config.toml
arch = "convnext"
model = "self-supervised image encoder"
dataset = "dead-leaves pictures: piles of overlapping shapes"
train_examples = 145000
image_size = 32
crop_scale_min = 0.4
horizontal_flip = false
color_jitter = 0.6
method = "moco_v3"
isotropic = false
norm = "layernorm"
hidden_act = "gelu"
mlp_ratio = 4
inner_norm = false
patch_size = [2, 2]
depths = [2, 4, 2]
widths = [80, 160, 320]
kernel_size = 7
projector_hidden = 1024
projector_out = 128
projector_hidden_layers = 1
temperature = 0.1
target_momentum = 0.99
init = "trunc_normal_002"
residual_init = "zero_last"
optimizer = "muon"
muon_scale = "match_rms_adamw"
learning_rate = 0.004
momentum = 0.95
nesterov = true
orthogonalizer = "newton_schulz_5"
adamw_lr_other_params = 0.0018
max_grad_norm = 1.0
max_steps = 16700
batch_size = 256
epochs = 29.5
lr_schedule = "cosine"
final_lr_fraction = 0
warmup_steps = 500
weight_decay = 0.1
adamw_weight_decay_other_params = 0.05
Rows from block 2 of a small self-supervised image encoder, named by matrix and row number. Rows with one number belong to one neuron. Each number is 128 + 24 x the weight over its row's rms, rounded and kept within 0 to 255. All counts start at 0. Numbers have three digits each.
After each neuron's rows are labels from the 100 images, of 14848, where the neuron reaches its highest value: "strongest on" is what is common among them. Only what is clearly more common there than usual is listed. The data: dead-leaves pictures: piles of overlapping shapes. In brackets: how many of the 100.
# fc1: MLP up (model.blocks.2.mlp.fc1.weight, 640x160), inputs 80-159
# fc2: MLP down (model.blocks.2.mlp.fc2.weight, 160x640, transposed), outputs 80-159

fc1.106:166136103157120118084119149112117115141132138132155182132125161108124132101099098096126130146152092129120148097164108090102115112169113167174149139139137134152149134121116089156141131130128100115115114127139134134111104145101138133144146134
fc2.106:116126172175120121140109109142086113086121146124121079158132175114152123132153085139146133112130124148124128114101156163110124111121146098113138118111137156092132077107115119127096122122106096116117154139167126159153131132080133117168144122
strongest on: pastel (39)

fc1.34:155134149130122138147120103157148173136055148137122135119132122078119125127135126112095104140209111118133145124117100116109103146141136118132133126134124166160133134149137102097104121113078129108133102131139112121101121136126115108132164155
fc2.34:144141132119149132147117093127148132116130105165140176131135140053118146121109158079132128156156110177109132093138107129120127081091114126099129145136109122111114115150097126119158137116128132087111093093153151135084127119158138107126133137
strongest on: shaded (86); large pieces (70)

fc1.560:113156105108145120095140138095104155156110099147122099135110111121107129154139171147136133119115152144108112129151117036148132132130118121094138128157174093097095127117076122136128129145085116145156085119145154185128114130120132131124096134
fc2.560:142153154108085166091109122104105131100140152156081156107089083139111152088149139113108107106096144193172132133150121164136111112131143134175104130101127164163144151120118094131123124187167076152126111157133124159117089123167129108156102120
strongest on: ring (26)

fc1.390:131111058074099104125124156164098133120125111097144120107111147105090122183065120133137112130138102117091144086128124124108093148200124134187142139141135118124142198087108102152181131151134101119137102108101134128122126126117163085180111094
fc2.390:112162146097165131115204123145139135165073175127081155141137161085105117133112122138143170122139137125146163112146128150119158128135124089134141132126104128069114056145103136105134122142147097097125165128109136138139133151164133122106135109
strongest on: textured (98); large pieces (76); vivid (38)

fc1.287:135142125144153147134076122135097096118143076109122133117122112159145138123117128185100165111146116121123144134135096112119096121140152115100150132126136165116109151136136158185144116132145159180121099150159144145148188131136102130150125092
fc2.287:201131137088122128135140116111105114133116126103136136081123119125129101154127150110127157119115102129131108156132145141157164118098176135144127141166134153150128105113133120125070173119127139153174104139134145138128164134127121131133130175
strongest on: vivid (40)

fc1.174:115139086132108075220089125136133141125118157146096122131140151140150117140120136160112122140147112114120178118095124107131120136136121101161105115177134109131129152131133084103090134120143130138122146124185116127118135146110171128181101127
fc2.174:133108164116177127086141146113143100120108174105155120129118129102125112106117100092146096127106142117127139108120126173132105145097137114145138138168106151114130078140144138109122106143150107073136127178105095138104110080139112098130148135
strongest on: vivid (67)

fc1.99:130134120119120133104134112133058171117120105066088137146103092136156127147122153167075152124162137097151178123169157075141142132098108138100124127094133153134119153115137119137106124151152169134163126131146098120118134126143059133105107190
fc2.99:157136133133135131137122095145135109123101151147141143149137144138124083155145168159124153145111058162132145164140137142145118136109168132146147111149115167133118135146150125146120102197108135134157159132141161117140125129125097167090125108
strongest on: vivid (47)

fc1.597:133102126114120096132159141162143134120116114112123121121143139115114133116166109126149142133139148116133127159131107098138102147144143114112255139159112124105000119105126124098094097166114097124116125085136114125116122194133130144100143131
fc2.597:124090148119138121131142129147134137148121099136113143139141166126109110128144108117092142154108127105155139142112155153218176103149113127130102137094184151116119136116117141083147136255119072122044112143111150129067133119129130130143126126
strongest on: aligned (76); bar (27); ellipse (27)

fc1.171:112113128086124127122133100135115119146180150127107170116098128120114132150171119092097114131106158117144143156154091124128133117145128125100128125133127138141148155144154121128120119115082113126114089129137075126141101133158135102129112164
fc2.171:141162122167139153098132179136124128068165142148116157130104120152127115091162151084155118121152130135115124144072151134172120094143126082091121115105120105100108114122105081142112143093132125196131130114149121106167119112109124146152116118
strongest on: mixed sizes (67)

fc1.12:132131121087150139176128166163116139174129108133135120132100170138121137133092127107125146162109148127122125084091095101115083137165119185164143137121102130126123101086124086134126119141136115141134127120137117108104123132156153109098098081
fc2.12:129129085127137147130125147117120143180150121130108145139111173118114111132138111144214162141136121103144167138113150148143088117123126091112135135121134134110108109096115097043198110142164146121136141156126071171141125151166133128100137125
strongest on: textured (76); grey (32)

fc1.487:169127101105126141185104131131158121066111167098149112112093136114117115141106133143110107135123129123129206130133140179110134097097110137122128112131076129122131103101136091127078133094132147108128117125138119079134128136136143120120118158
fc2.487:107118139065122147065124137107112131121116070130139112127122097151124128134124116144126160157113143104132227110087137171127132142138138139125121181171075137136126140143149093113107131120154139132117098122111092148147141125163133126139132127
strongest on: textured (76); pastel (35)

fc1.475:137127145096122138135129122109151118103141154134141112133150053138118156133118172117138101111136139131218140123102118099170123080216131108100135130107148150113138109150132097133170119113136131138123138129083123170122120133145093107181084105
fc2.475:108138121138143128133138181133130166131148136120108046132128175138159127157133177123106108188099114174163136107136090138134130110161101138118105168125157125112129142148156142121112088124106102133110154139136109139085107129101120131136160143
strongest on: dark (100)

fc1.405:124142149121143141107148095118104145128108093140095128136097156098137136148107127112115132121139166119127111114161134126129102133147143137150131104161154134106130142152119089147126120148113137094146065146139078169172116130167149134130116134
fc2.405:162130133098103166108127123119164125101163129157181155146141141115119105167136152152112080133086113143128149130116110111124140161155125124143115164097144120106121071165130062105090139144167126166143130159160140174123157144108136126144102122
strongest on: small pieces (69); ring (50)

fc1.77:151124151145124120121105110128116143148105118107164009146107140113123141114147123138133132115057144126130174148097097138142089151146150123114110178147125118139130110081116142112158121145109144120118105127128088137126114156137154134110138140
fc2.77:077116122111108134111132113116115093093128125095139089117139121140155123136175142140107121149172115150126144125101108128152166128159104089128058125134154122114120150107129119122139089150084099142154109106155112131115141162094139128132139101
strongest on: grey (41)

fc1.539:106117160089182101138131100135151148150056112138123129118195155076124083126138132149111118118167134112138115102148107130118117133146119142115120147133136171132158133135109105136139112136076123099111137129131041129110147170116143130156113137
fc2.539:132167101162117138094123093102150113090155149152117141104164096118132123101116161109152110129111154144157130122121170149108152105139154117092129139122109111117134148155131077137073158120123133124113126098141119131116103163163148127118111146
strongest on: ring (40); grey (35)

fc1.456:114155121122122122136095123137144113111115123101145122112124182116100112127147159115144108082122119071126106093118077101132108116144119136125255177126118147130108143139090122141111123136132149135002157094114170121104118116133104135133142131
fc2.456:155113151122132119144148092130137117114156079128153128119143153131118132111106141132111154142087146139137106122154141146085186145136127143098122085095200119099152135144107154097147102118091041124163094130137133115067149169128089129142120124
strongest on: aligned (55)

fc1.566:198074119094157104092145125095148102136093109130088103125128165147126143123177120147145136099135111204136158120111116124125127115155124131132184146156128116102150108159104150096117150124125128097114129107106132127128093132110129142134099115
fc2.566:085150105191135117144141109137119146072127147053136147125131139172119131124141122121090116128132149128148116101097121162091153148156113135097107109088120133128149098117161158172127086111146121130117147139110193125144108100135149128148157097
strongest on: mixed sizes (62); grey (37)

fc1.52:140115130097146133140102137127126146113121149149105129134201133118130141126104116099106146123126121118134106133100100110148095111176128149130123130157150164193123120128137089100127134126160126154114087092137096163128123129162149121138171116
fc2.52:120148170141166122160117131133137122160153164150145132140092116150133053133096112118119132114114113153128164110117108153187116133161107140108139113127140144138056108145119064084136143145112088107142120113134169124085161169148132113100125126
strongest on: large pieces (90)

fc1.208:099137078172145172138136155088125120152118149064104142133156124154088148092153122142147148116126077127106147132114102123136112151171133153116119159117141131127132168125093144126169117136136107183125141131123121122118112123123103122126090137
fc2.208:130129045116157038095078125119132127143188155127158090096092108133142123103135153124079113145121124117137125113137118162129119111097124106128121130124113121144116126085106108127134121123097150138125134105083115139164129125172126137134110131
strongest on: shaded (100); vivid (38)

fc1.260:125147141180147111058144125107113129087133152135159122153158108123111143109151128093145156127163137127156190129081139103165131122104116154149146115143125126129131133170132102149089099105138112194137165105124110131124127121089111130086075113
fc2.260:136117173160124154121161127111122125153097112107108121184113088176122113114117155142167128139140155162081082100094090151112150135106129089102082130127148139140113122132121116106137128098110099128119132109117126092103130136012124117113138106
strongest on: vivid (37)

fc1.529:083127151161185145099127114123088130087166121162140134145119112150121040119108110104123120131152121117138160107165138124155129190140138106121114115138131094110138134121150121139125116127067144110123130111137152130055102140147117120153154130
fc2.529:150118087131129129155109149115109109123160155127093140117136091166127167126052146152066170121101126117129143134140122132135126145138124115101163135139147131138137129097087131115080115133107118135123163115117104124101101131144120119108131117
strongest on: ring (28)

fc1.125:169132113070154112139151136140158132113136148132111097118124115108127121149117085133102120140082127132156121077144118103110095181133134177104116114145145137102125105129130118108132125109106171133134126113117176129109157094167128114128101162
fc2.125:100122171143125145121134132107144139114133110094116108098129152128124145121166146124159108144121118146111174166127098151099153127154139131158163115128090135146150176193140137109105129124130152125115126126126112134086109106137100125096139123
strongest on: shaded (77); frame (49); grey (32)

fc1.590:101137193167117125130124122140132118174138122136093173117122142136104116110117098123105126129155121116044136147159159097107139128190141157166130132096143153128117111112146148140120103117154154131111132116128110104127141124131163143089114130
fc2.590:154081080114153102061105157137133147146138139097132142148113132138145116113149105119101140173097138102132099143139099164072145120143120129120162115146106136148141114146097079125111167151112109103140115116175113089139087099088128110086130127
strongest on: shaded (100); pastel (75); large pieces (62)

fc1.47:155092158131122144111119119107145146155113123134123122108143119061129100193135127143109112099122148128153133097164133107125105162118147106134118110131093171147107127134104120084132136113122128094135097121098183152161138119104166151120060130
fc2.47:119134079111139153137120128140125114086111146066108102136131129117157174167110153111122122110115108160104128176119113175127140130098124143095081136160141160095183114146108136095118131132125179154064103089152115155136092128143137106088118139
strongest on: textured (66)

fc1.626:164095090132126120152136123142109134115146133131088127102114117124128121121089166113102086180138168137107108160127137089140124120092149074094113149122104133086095125117090126093177128134124165155134120115135148150155122163130135194124110124
fc2.626:145148151125107131070125061185130140171132114115158114215139164069134126132132127129141150106114125131119114131126112137177098122123147137115147098115141118096136150103147119126105115126113099133129112135109161146131114118120120087111103172
strongest on: vivid (40)

fc1.94:182124117138098121114148126163141153093193127139100157134082113159121136101122103116100138156149128113134164142127128147122139121135121123133092134146135154054084133122177094108137122134097164099156101140136150109041102084136117112145150146
fc2.94:107135105162117086110122121128167090163144137131135135113106122145147111115143112134124145133127122146121148163139073128152105155154136135134108075138156136151070110094118094132076108155103118123145083084094157106090191132161125118094145125
strongest on: ring (49)

fc1.418:121117091041162117134155117120137111153196126196092127118171139075118131159127087102133111123143138137129101142132139135119119134137145141115138150151147117127114159130139104138107146126101094121111161127134149161109157095158126151141097126
fc2.418:144130123151115139095137140138128154103156188180158168127192097102162118141138125146120130115104112113095140098127131123112162139141125120139086162164130140105130082121126049144148106120151131120137145138175149158131104144116070136117108104
strongest on: shaded (85); grey (33)

fc1.445:128106122129101132144146149127155095117105151144127122064136136148137143109114146093157106195143121131101099170119132107082119134168130124126094079146132137138120118158104124102133129104159081121160141095092156124136113170124149093113117165
fc2.445:165167120112161140172134130136111136131135108128145112156168170103107093153128116151118124162114171109143128153129129123193139122138100126098131200116134118131105125162135134119104154162141123123115158094160142117139184092176103167178129084
strongest on: aligned (66); large pieces (61); grey (34)

fc1.165:133092165153124090116176180146122108150109146112140139119114116115131125162138144137119136201126159125140118118139100120122139137153105139149100129116154136124085149146109151118103132109126088146079130143123122130152135103163129101132114109
fc2.165:136171164137114085123116128093157163120113135155103142089137105133146117176123120127137113119155151150132115138147136131166125136118124136156111150137135084106139174107134133143198150107133132108124116103114115125108125135147136207154185173
strongest on: large pieces (68); grey (40)

fc1.13:111105124122149137118108134113131123106169090146106152116149120156124086137192180174134129117128147126130123102169154084173120113137111089111117145131109101101127136124091115119141097138089121097110159145131133096078116102122181120114137128
fc2.13:128145117155140168119107119121135093116161166162152126115119160157143174132127184141085141138158130133144091115111128131139084136107148155109108108186126138122133100146123142118169127134131101101174121157092165099118135108138181174104132144
strongest on: dark (63)

fc1.6:145131098119127175130131137136031127084143138101113131120157146132143121135130150114102129109117122126153156107132137139118130150106124130147134133148144134127134147125119129125085132134125113148133127136134135104132138128156144114043118124
fc2.6:100125104104122132152115127138244115130109114129133132120151168127133126127114124135128113136135135152138173161113131113124142153115129162127131098142123120148120124131119115132142112109142115099128133140181157116115143109101151138148165133
strongest on: pastel (51)

fc1.491:151148066130123148102116150091118122148122125072184135115130102143104139120128137130119137121097116135121130186095094143090085100155119136150131156098151120155128137114102120114149128121129102169135113122114103158138105124152107142111103130
fc2.491:129088176191123187130113143110092138159194142138160069125124129132119107123170114099153067126132139142160149111132139148162131100129135106106123123072117103155130141144121123066141122144121102151147169154119141139128118125099141112146126136
strongest on: dark (31)

fc1.409:133129146157125145148122136127099111151143152118140135171134118143155125101158124084120087160147106124150145107178090175160102117135188094155133121133118129127134152181134123137121132113160120127120111114158127115111079144134084175177116125
fc2.409:150133132076119150154099097156110135134141104145110128139142103109081120158136162117162178107115154135092111150152170098109143127122129149097113107148129126126120128139141137119128106098085185150131150110088126146119168145112111150104124132
strongest on: dark (81)

fc1.178:141161053147082102127126118117108124124125144149157157161120146121126132129140119142115058139147115124072124129187127108122141139127129110156134131160131102138127156146120038138099125132138118146130161131115132152129130143130118135100108103
fc2.178:142136126064118109074121126123109138116115161126147088150140117128127139119161172142140135176135155124118116108163105140120142122119144143079147116141126134132135157111157136134113118114125158135136096147081140114094115136162093106147117126
strongest on: textured (85); grey (71)

fc1.245:173150165131149087142169135103137135143077137120140087130120116130131132158134134156193133172157071061136139131118093137133094166130112134149081116131118105141116123158156179138132150126133107091059112111134152137135099137109132154129105102
fc2.245:104149123115111100103101125100135149097120116169135093138141124152165146123128138130142104090088120139147133124132116164142120126151116173097158099112117077146136136126095137125148088123146156132107124126097146127140172135138151143058134140
strongest on: grey (38)

fc1.61:114163111108115113117162104143125148116138099128110126134099181125135104149115162121131143182125153123134161105085153198138137122133080137161128133136128106111141161117113181167133132131126119126122086129139130094118120127135168105070119140
fc2.61:164149102098122090112181135140102150127095136150148149127126100149155144170133139138147156113100140148120170124168121115105138129140141127156135118161144121162132109123133162144139175128129147120086100102127088101048148117143097129153166139
strongest on: pastel (80)

fc1.303:108124126108132096119117126115128190120163116122122134124139136103137155144120130167111153131143165143165158069118076093099070132110148132133096191140110145137119140133142148108095112162129197161143130109131130138133144130111140090146162069
fc2.303:204130133106124124118118146137113106114132100188141147096111140136098142183118165127140135134117185086168145090133159178081133129117160147170144109140146170146119133111112133118154114147132109154136147097124105124154143174135079151139134180
strongest on: aligned (67); grey (33)

fc1.554:160163113131104097153118099124134146135098141120120140124122150110118103173114120121126095126134104159079158145113138121148136176079132123102130147173118109145103134159072121117097154125138130117135122136144111119123148087135159135110109151
fc2.554:155119148159130119149120100139177112099153140136133068131134111139128130143136149184127137115122128132175125109157146129107144098134131090137129135144123136159140084109105138123133117121089137100120144119143235120168121132132126119164146132
strongest on: shaded (97); vivid (33); circle (29)

fc1.584:122165093116147132138119122126162139090153172117163150122143167104110088125136130126096124116089164116164103130148130117152115134145133152144133114104115105141123141134098107094180143126151108132120147112075126155151049130083130100153166119
fc2.584:172148148138097145134153082127142124146060125166138127169141122105096093169080123175164132116165139151104156110122136129140105105123128122148123103135151141117149152129110102117156114117112114093147107121113109131118167146122143125123128129
strongest on: cool (35)

fc1.326:131117127145125156162142127116140111135111106092078116138121138119163117165128120109163152092188126127132119131181131114145072115122142131142163138114141170137157119105154124158137122120158118118100122146169122085128085173127102108130124092
fc2.326:127124124113122146125133116109119183156162122130138127128141134115162092170131141123095102163136122132080127142102130107118113094102130164103111118149157165176114125111110111128116127101106116166156089133133150113131184127119094145112165137
strongest on: shaded (80)

fc1.161:136130130123126102126151152126116132112132119131118124136122135105130135120129133126151155182131116099137120131119161121116113140177116111100000153147121133128255139140135141152126113167107056118203136122135122116121117138139130128112149127
fc2.161:132130125137155131128112097111114149137152089112169132137119172143140148120126111125119124103137130106137118142125126114115201134170131127133158121150216122124141132146095153103170088056138065129108117129095151131097133140135127129153109105
strongest on: aligned (63); grey (32); bar (28)

fc1.446:161084119151079153134130128124130116099128123119141137100106136127138164137101161106121118109116127138114143101114106132129128178162114157170121133116141170143138140110126149093138113106135114139117129116106113154163123142111127118116132154
fc2.446:151145094107171124118195112117127139116131108122152143151084117118165047177122125158139157143137119137144161127102124125153098112136141093128131106173116127142126119141104128092105111105052129158102135095155094131152117152136129123129145143
strongest on: textured (67); grey (49)

fc1.137:112100128144124122147128120094123128123167145175115138110155138112116104177132136121147110121137148138134127129134110119137127164131136137135126123127123107116117118146099121127143137115055112138123145130131120137110142099152093141149109176
fc2.137:152137102136134128126112105144132116095112148113126121104145130097157148127043145160113086117143122104132122128143183118143144133125134097101141148199165138093142141161105147144139098099088129100150120149100204162147098125104112128086148125
strongest on: circle (25)

fc1.153:136198135122140105122076114108135114105158145152127140108129135150127104127149110100112088093146132198141126135105150137134148141174117095126091184129087086096144133121134102151139175083117125149094138089164143115111115160108136153137145136
fc2.153:103068140104147103112128144131123111138172090121114148119095121138142152090135110128121152120129106106130124139144148109127091106159193132141132064149123166141146116127106105149116062101152127127115113109119143089119105114126143126109149132
strongest on: grey (41)

fc1.204:109145083171114140084135136146111131171132119132172129126121143131151121102110159077158148152152140122180126110061115113107116141166133173168159144091126141164135099153127105167157127146133110150132136129134117080113116147121125140157125110
fc2.204:138146150123103215113167136104107125113180136120134120128116137118151167144132119123118164093131134144118177111124109156144121117167129111107156115116110135142138163129090119083160123136102132132097100164143138102125107140103142121083130109
strongest on: pastel (65)

fc1.370:136140094087107139147087152156136097146124109134130099133135089105181122126051128114142157147149112159100132095144145079167134154135143087139128131132161118156112110112129106103164109124122184128140085134186122133114131083159136123109076129
fc2.370:136130115159152126111176098127134110149089128173096118121138132137097130165073136117057104127123121170181082104098131113113121126098138124141166156137133133085141117088139105169119137134145104105138123143140149074109137100108152140116153151
strongest on: textured (76); vivid (64)

fc1.190:139140132098179135172042123149140124128123149141085136133112104127120068128130116139156141110112126094149194114153122104139127148102185183119091112124143132123130130129150139115167134133125120114119175126183159119124124128121098144158114145
fc2.190:143114125120117112079172141151134145141122092152162145075185115145103141160113165141107139131102127150137124108118137100143127130107149117107102152160105084113158163117121129123142152113144135132152167122149120143129131123116143183123132154
strongest on: dark (36); vivid (36)

fc1.312:175109136147146115086138103131151161134120144150138127167142122098109147142168117165092146169073113206114121132114148130126126139156125144116145134112136178147177104144107112100104131101111093111063127098137111115155081101119122112132112128
fc2.312:067118161133134133127098113131123169141137118099101145120150119116140150114178108077115078137157113122139106124172126143100122104108098135125124143137119096093153094177097111118124144059131163151108116122158106125112154115151113117116136142
strongest on: large pieces (68); grey (58)

fc1.335:151118122150129079200118134129105126156121162107098144160131111129140114148133140118132089117139108104098196125093121132122124098130128149078124118120101107122134144136139103116124130121120121148124152115090130153120125121126123141135079106
fc2.335:142127077109134123157098129132107111172146122150167211124148074142139117135111080147109152117132108144115165095081090100108098124103128143174087143113132112141120090131158165134150136141134104112115123119142086092162124092136142123148145123
strongest on: vivid (100); shaded (99)

fc1.130:150113143150122135119097094148104141087139133163113159136131141118135084127132113139112119125129122147122139155166146105124093148112131141109132113153167087110103158122153112113136146121104141111148134130140120200101142043144148131104121125
fc2.130:127155134100139105131122132139138138124176099140065129112113121100136097138119117142126097106065142144163189153136151083138122137093124160121125143159127127134124121083150115127086122118122127156140139123146126191117103101180142150194095122
strongest on: ring (26)

fc1.56:145097125144122143138181135136100103107150147104157146110138160132127125127122112150120118227127121132141117119141105135083114114158138134116128143130153127134101135131127111090149123135109070133231149165139135112141117170121106131109118110
fc2.56:131104126122107130138138117122127124138154055108159133137129148107100116119121141128119134141125106142137118122109140136158178117140124101119152125127202158125120110107125116101123097238109058114176134094120099104139115099131148095115102128
strongest on: aligned (86); rhombus (31)

fc1.182:144118114119155134145137138111097080144084148139119101171130135138129134097146138137161105152164106124115127136114137139094098126121128134111127116121127092158107129116098142143126131114125123141128150151123151129155113085095105117111097095
fc2.182:144165096145127122111089139116152131082119146138080103093151159111145140128081112144116115115123146174152121109128117084144139118095127128147155121122140113115118165134106197138111145114140138104083140126126148158140119103148108151095107149
strongest on: circle (31)

fc1.272:131114082100136145113139139123124141125112113126114189118118116113131178144135150140112126140113119106136142120144107139112128140129122113118127132136128164150148118151139100147150122132180127121111157131130110107247140171134145143116114109
fc2.272:117130173143121114138161164136121107084130106124108149130130110164087085145156122168116182134106145107126132183122092114107110143139124143161141128106144143208135108062157110114086120139093110147164154144121105109114109120147163107129120138
strongest on: flower (27)

fc1.85:119103085167109128164139141127142130120164099113118132101146109092116160086143155125163110142103142111131149149166146114072103121128115123104098132138123074123099144080107148132077143123118144131121095123157139109086138122105141145135103139
fc2.85:146126161153152099165119100131122136096155157150152161124125154141125130099116128148112111118146192156113158153152094098109116183142112134124120121097151149146149149156180138156087139131114126137146187127126099104150110147099121078136141125
strongest on: cool (44)

fc1.193:134161127156122081106138121083109130138112078106112112147107122108154139128106117137122148143127129121122127113149126109132115120124159076125134116121148114145125209087112153140129155115108156096142147123119128120109122121084160168171125133
fc2.193:137139088117140120093175114122121103131122107110137135182148143114134103169140105138126105138129096126083121129174102113155081143077135101135150100147119102121150086143134116070110185176153137139115137098157151144152157109133160125118144106
strongest on: pastel (67)

fc1.90:207098119094171127098110078104110123150124117125109145128146135105143127132193142157118099109069162096143159143149123128101112141124113133131112124122107180108129117176109128101163133124148121152148121120118069141157134144094117124136117126
fc2.90:111136077153092133135155164139120106160102137136142126115131143106153153128163110131140138111116115111172136154147143152130111109139124120096124095144135131061119125131144153158142103168114110166129149126108158146145091149131139141110161139
strongest on: cool (34)

fc1.570:122117107131155072089164115092143105135131111116151113124121162113125166130126139127094085110121146117200134087108138147153135078171145104080122102147105142161132099123104047164117113091140131100124135132088104077139136144125160150163117148
fc2.570:095128164084143084138139143165139115127165146135117175154109101064140114126132111121088149115153133124178128085085140101104161107140128168099156146122078127155133182130116123108094107123131127108133133141130088151121119131133129165169124127
strongest on: dark (32)

fc1.339:130091087163151129213091111168074130138125109115109123094106131124139137091128176149133163110119095138160175109053136114152134123100128130115141137129127111128124159136130120107125119138118133139116156120150115140141144141147156101125097136
fc2.339:139125113142164139111076148138132110162152149056166168097116131138125162129134134134150096129122121149118152122136131136087141148098145142193092105143115091146113088108126112137131164126157088122143103138148135133144111082113111126169137140
strongest on: vivid (61)

fc1.17:118119176127176126116181128118111111132115141122095139092126134150095149109099089125106146115138138127160124151058129094135125097133105171147148146168093131100122109114133089172104134132114124084116149136121152144143108116154122109113115116
fc2.17:109163116182139088150129132138133113163098129109105100086106117156133142144112087106141105124130105110126092127104150085084150139131148146077118100109145152099150145092160100115109114131156119105093136146121107099128103143119145143122115131
strongest on: grey (84); large pieces (80)

fc1.422:105111150094137143144129076148109123097168125172109134149122113172165078140118130115071131131115127131128143165163121176098133123147130128168140115122118132101126154141201118135111130134100161071130159126123146153133131106134132138127130116
fc2.422:115126094124122132111143130106128112088255157171144116119137133153091135145151163140120118143121140130134150131146115097151128172139136142139112140122147144114139083151086077073130133111121144115136167169140113186131120093121140129156117122
strongest on: small pieces (67); ring (64)

fc1.187:142134115179121120113106111114144134124154126132149135136145146114136139114176100094105085127145132134132139104180139144112119121123109126107123107148146111086119088161142095101116122112120137127127161123123150125147117126092112116152131115
fc2.187:118140108127171155153140103117156132151196118124122086131146146138110108155136130144159164174150119121123151118190140073110136132133141101168121160159110106153135122115112136136153148140115137150094142132098120109082103128187167129114147131
strongest on: grey (61)

fc1.75:096172136119089166091091145121176128116115122119139089158126128109173116133119169105133122126103175107094131113154131074146165154142162117132134118110148141135140129156125130119133113128133115071124107121132103108108134111140150156131144149
fc2.75:116121101116179221149094140118120110138114140113107182151134130093116130120140126126130049146146088113166176116159127150104121165119126142146139185134126109123129109106136145122077152121157153174132125127148133140120121175137155129142141133
strongest on: cool (38)

fc1.194:099129114135085173167107137111064085148128163149101154139146126143156078127114154142118139124116135138112131101131135131155143103123198111095149130098103160131113127132130129149118122130128135136129098118169132130132129127131098177131106123
fc2.194:168137145107167166120118089127153120139133083129150137099140185100084112159137134131131137111121138134117114145119185135126117075103126138110151127172144134138141183075155138106153141119120147145110129145139127136159149141134127143150143144
strongest on: dark (35)

fc1.429:134142131125118106116136130117125137149139116117119124133124102116117122132113122125104110115131127167127142119123136114120098094107149122148003133128105122092187109138111105224124132143117188119122132116109128104129155124082104139124146120
fc2.429:145114128122119111099156088131136129130153091112131154101129155097120149148125148131143135138120125109127139110139146147099199147160199120140099109105209122117127113114123129113127100056092057125103100120107130122116126118107105122142117151
strongest on: aligned (79); bar (36)